A small image classifier, trained from scratch.
Model: 1.24M parameters, arch resnet_bottleneck, activation elu, depths [4, 4, 4], widths [128, 224, 384].
Data: trained on rendered roads seen from a driver's seat, with toy cars, trees and houses, 72500 training examples, 10.4 epochs.
Rows from block 7, named by matrix and row number. Each number is 128 + 32 x the weight over its row's rms, rounded and kept within 0 to 255. All counts start at 0. After the name is the row's rms in percent of the matrix's.
# convs1: 3x3 conv (model.blocks.7.convs.1.weight, 56x56x3x3), inputs 40-43, a 3x3 kernel for each
convs1.0 099 [128 128 128 128 128 128 167 174 156 128 189 242 128 128 128 199 128 128 128 128 128 128 128  71 128 192 128 196 221 202 128 177 128 128 128 128]
convs1.1 093 [128 128 128 176 128 220 162 148 188 128 128 128 128 128 128 128 128 149 128 128 128  67 128 128 128 128 150 128 128 128 128 128  94 128 128  78]
convs1.2 107 [128 128 128 128  60  44 128 128 128 103 128 128 128 128 183 184 128 128 128 128 128 186 128  55 166 128 128 178 164 169  86 128 128 128 128 128]
convs1.3 099 [128 128 128 128 128 128 128 148 159 128 128 128 128  41 128 128  81 128 128 128 128 128 128 128  75 128 147 128 128 220 128 128 128 128 128 128]
convs1.4 098 [212 128 128  79 128 128 128 128  88 128  68  73 101 128 128 128 174 128 159 128 128 128 128 128  70 128 128 128  85  47 189 201 224 128 128 160]
convs1.5 098 [101 128 128 128 128 202 128 128 128 128 223 128 128 128 128 153 128 168 128  83 128 128 128 128 174 128 166 128 128 128 128 128 128 128 166 128]
convs1.6 102 [211 128 128 128 128 128 128 128 128 128 128 128 128 179 128  94  95 128 159 164 214 128 128 190  68  56  76 128 128 128 128 128 128 128 128 128]
convs1.7 093 [128 128 158 128 128 128 174 165 170 128 128 128 128 128 128 128 128 160 214 128 128  95 128 128 128 128 143 128 192 231 128 128 128 128 128  92]
convs1.8 102 [128 128 128 128 162 128 128 128 128 128 128  62 128 168 128  77 128 128 167 148 128 128 128 177  57 128 128  74  36  49 193 186 128 128 178 216]
convs1.9 095 [128 128 128 128 128 128 128  89 128 128 128 128 128 128  49 128 128 128 128 128 128  50 128 128 128 128 128  44  57 128  64 128 128 128 164 217]
convs1.10 101 [108  85 128 175 128 128 128 128 128 128 128 128 128 128 128 128 128 128 128 128 128 128 200 128 128 128 128 128  88  76 128 128 128 128 128 168]
convs1.11 105 [128 128 128 128 128 128 128 128 128 128 128 128 128  76  68 128 128 128  96  68 128 128 128 128 128 128 128 128 128 128 128 128 128 128 128 128]
convs1.12 096 [128 128 128 128 128 128  59 102 128 128 128 128 128 128 128 128 164 128 128 178 128 128 128 128  65 128 128 128 108 128 128 183 192 128 150 162]
convs1.13 104 [128  56 128 189  75  83 128  72  77 128 158 128 168 189 128  77 128  35 128 128 128 200 128 128 128 128 128 128 128 128 166 128 128  51 128 128]
convs1.14 097 [128 128 128 128 128 128 128 128 128 128 128  61 128 183 128  66 174 128 128 128 109 128 128 128  43 128 128  47  30  41 128 188 128 128 128 204]
convs1.15 094 [188 184 128 128 128 128 128 128 128 108 128 128 128 144 159 128 128  99 128 189 177 128 128 128 128 128 128 197 188 128 174 166 178 128 120 128]
convs1.16 100 [ 30  54 128 128 128 128 128 149 169 128 179 128 128  78  75 128 128 176 128  43  69 128 128 128 128 128 128 128 128 128 128 128 128 128 128 174]
convs1.17 094 [128 128 128  47  80  57 128 128 128 128 128 128 128 128 128 128 128 128 128 128 128 128 128 128 128 128 128 128 128 128 152 150 128 128  59  73]
convs1.18 108 [181 128 128 159 128 176 128 128 128 128 128 128 128 128 128 128 128 128 154 161 198 128 150 236 128 101 128 128 128 106 128 100 128 128 128 128]
convs1.19 100 [128 128 173 128 128 128 128 128 128 177 128  74  85 128 128 128 144 192 135 175 181 197 128 128 128 128 128 214 128  69 128 128 202 128  73 128]
convs1.20 097 [182 128 128  62  45  74 128 128 128 128 128 128 128 128  63 128 128 128 128 128 205 102 128 128 128 128 128 175 128 128 128 128 128 128 128 128]
convs1.21 102 [128 128  96 187 128 128 128  74 128 128 128  46 211 168  73 128 128  24 128 128  79 217 128 128 167 128 128 128  96  94 192 128 128 128 128 128]
convs1.22 103 [128  53 128  91 128 128 128 128 128 128 128 128 128 128  93 128  90  81 128 156 128  73 128  66 128 128 119 128 178 128 128 103  43  78 128  79]
convs1.23 097 [198 128 128 128 128 128 128 128 128 128 128 128 128 128 128 128 128 128 128 128 128 128 128 128  69 128 128  82  50 128 128 203 203 128 128 128]
convs1.24 111 [128 128 100 128 128 128 128 100 128 128 128 128 161 128 128 128  64  40 128 195 128 174 176 128  69 128 128 128 128 128 128 128 128 128 128 128]
convs1.25 102 [128  62 128 128  99 128 128 101 128 128 128  65 242 128  54 128 138  59 128 128  69 226 128 128 128 128  45 128 128 128 241 128 128 128 128  88]
convs1.26 105 [ 76  48 128 128  72  68 128 128 128 128 128 128 128 128  50 128 128  36 128 128 199 191 178 128 128 128 128 173 166 128 128  85 128  81  82  67]
convs1.27 090 [184 128 128  44  83 128 128 128 128 173 128 128 128 128 128 128  74  68 166 202 254 128  80 128 128 128 128 231 128 128 188 128 128 128 128 128]
convs1.28 107 [ 56 128 159  63 128 172 128 128 134 128 128  77 198 128  59 128  62 128 128 128 128 128 128 128 128 128 128 128 128 128 179  80 128 128 128  50]
convs1.29 104 [128  87 128 128 128 128 128 128 128 128 128 128 128  61 128 128  87 128  61  41 128 128 128 128  93  49 128 128 128 128 128 128 128 128 128 128]
convs1.30 097 [128 128 128 128 128 151 174 165 152 108 128 128 128 163 162 128 128 150 172 167 128 128 128 207 128 128 156 128 128 128 176 128 128  40 128 128]
convs1.31 106 [128 128 128 128 128 128 128 128 153 128 128 215 128 128 128 191 128 128  97  90 128 128 128 128 128 128 128 181 156 206 128 128 128 128 128 128]
convs1.32 096 [ 63  47  71 128 128 128 128 128 128 128 128 128 128 128 128 128 128 128 128 128 128 128 128 211 196 128 163  99 128 128 128 128 128 128 128 128]
convs1.33 096 [128 128 128 128  84 128 128 165 157 128 128 200 128 128 128 157 128 138 128 207 213 128 128 128 169 128 128 224 183 128 128 128  73 128  96 128]
convs1.34 100 [ 78  75  95 128 128 128 128 128 146 128 178 201 128 128 128 128 128 128  91 128  90 128 128 128 159 176 128 128 128 128 128 171 128 128 128 128]
convs1.35 102 [128  38  19 128 128 128 157 168 162 128 128 128  89 128 128 128 128 150 152 128  56 128 128 128 128 128 128  81 128 128 128 128  90 128 128 128]
convs1.36 103 [128 128 128 176 159 157 128 156 128 101 128 128 128 128 162 128 141 175 187 201 128 128 128 199 128 128 128 128 128 128 128  81  73 128 128  44]
convs1.37 094 [128 128  59 128 128  76 185 109  75 128 128  16 176 179 128 146 161  87 128 128  64 212 128 128 190 128 128 128 128 169 128 175 128 128 158 128]
convs1.38 103 [165 128 128 128  91 179 128 163 185 128 157 128 128 128 128 128 128 128 128 128 128 128 128 128 128 128 128 185 128 128 128 128 128 128 128  84]
convs1.39 101 [ 97  69 109 128 128 130 128 128 128 128 173 128 128 128 128 192 128 171 128 128 128 128 128 128 239 173 166 128 128 128 128 128 128 128 192 128]
convs1.40 094 [128 113 128 128  69  96 128 179 128 128 128 128 128  75 128 128 128 174 128 128 128 128 128  91 128 128 128 200 191 128  60 128 220 128  95 128]
convs1.41 086 [128 128 185 128 128 128 128 181 128 128 157 168 128 128 128 155 128 147 128 183 128 128 128 128 146 128 128 247 174 180 128 128 128 128  32  31]
convs1.42 104 [128 128 128 128 128 128  69 128 102 128  81 128 128 185 243 128 161 191 128 128 128 128 167 128  68 128 128 128 105 128 128 128 194 169 137 164]
convs1.43 098 [179 128 128 128  88 128 128 128 128 177 128 128 128 166 128 128  73  70 128 128 128 128 128 128 128 128  42 222 128 128 128 128 128 128 128  78]
convs1.44 105 [128  84  91 128 128 128 128  64  80 128 128  71 155 128  74 128 128  34 128  82  55 224 128 128 128 128 128 128 128 128 128 128 128 128 128 128]
convs1.45 103 [ 85 128 184  71 128 168  87 128 128 128 128  33 128 128  51 128 128 151 138 154 167 191 128 128 128 128 128 128 128 100 128 128 128 128 128 128]
convs1.46 104 [128 183 128 128 128 195 128 128 159 128 128 128 128 128 128 128 128 128 128 128 196 128 128 221 128 128 173 128 128 128 128 128 128 128  75 128]
convs1.47 103 [128 128 128  72 128 128  36 128  62 128 128 128 121 128 128 128 128 183 128 185 171 128 128 128  70 128 128 182 128 128 128 128 128 128 128 128]
convs1.48 103 [ 63  66 128 128 128 128 168 128 178 128 128 128 128 128 104 128 128 128  74 128 128  58 128 128 151 162 128 128 160 193  69  79  61 128 128  44]
convs1.49 095 [128 188 186 128 128 128 128 135 160 164 128 128 128 128 128 128 128 150 169 229 235 128 128 198 172 198 128 251 128 128 155 128 128  50 128 128]
convs1.50 097 [128 128 128 128 128 168 128 128 128 128 128 128  63 128 128  61  64 128 128 128 223 128 128 128  76  96 128 128 128  98 128 128 128 128  70 128]
convs1.51 102 [128 128  82 128 128  44 128  93  53 128 163  65 128 128  78 128 128  46 128 128  56 177 128  43 128 128 128 128 128 128 128 128 128 128 128 128]
convs1.52 102 [128 128 163 128 128 128 128 128 128  62 128 128  60 128 128 128 106 128 128 128 128 128 128 128  89  42 128 128  59 128  87 128 128 128 128 128]
convs1.53 102 [128 206 128 128 152 157 128 128 128 128  93  39 128 128 128 128 128 174 223 184 128 128 128 184 128 128 175 100  90   0 128 128 128 128 128 128]
convs1.54 094 [128 128  49 184 128  86 128  78  62 128 128  47 128 128 128 128 128  71 128 128  17 128 128 128 128 128 128 128 128 128 128 128 128 128 128 128]
convs1.55 098 [128 150 128  75  97  67 128 128 128 128 128 175 128 167 128 168 128 128 128 166 128 128 128  57 128 128 128 128 173 194 128 128  51 128  77 128]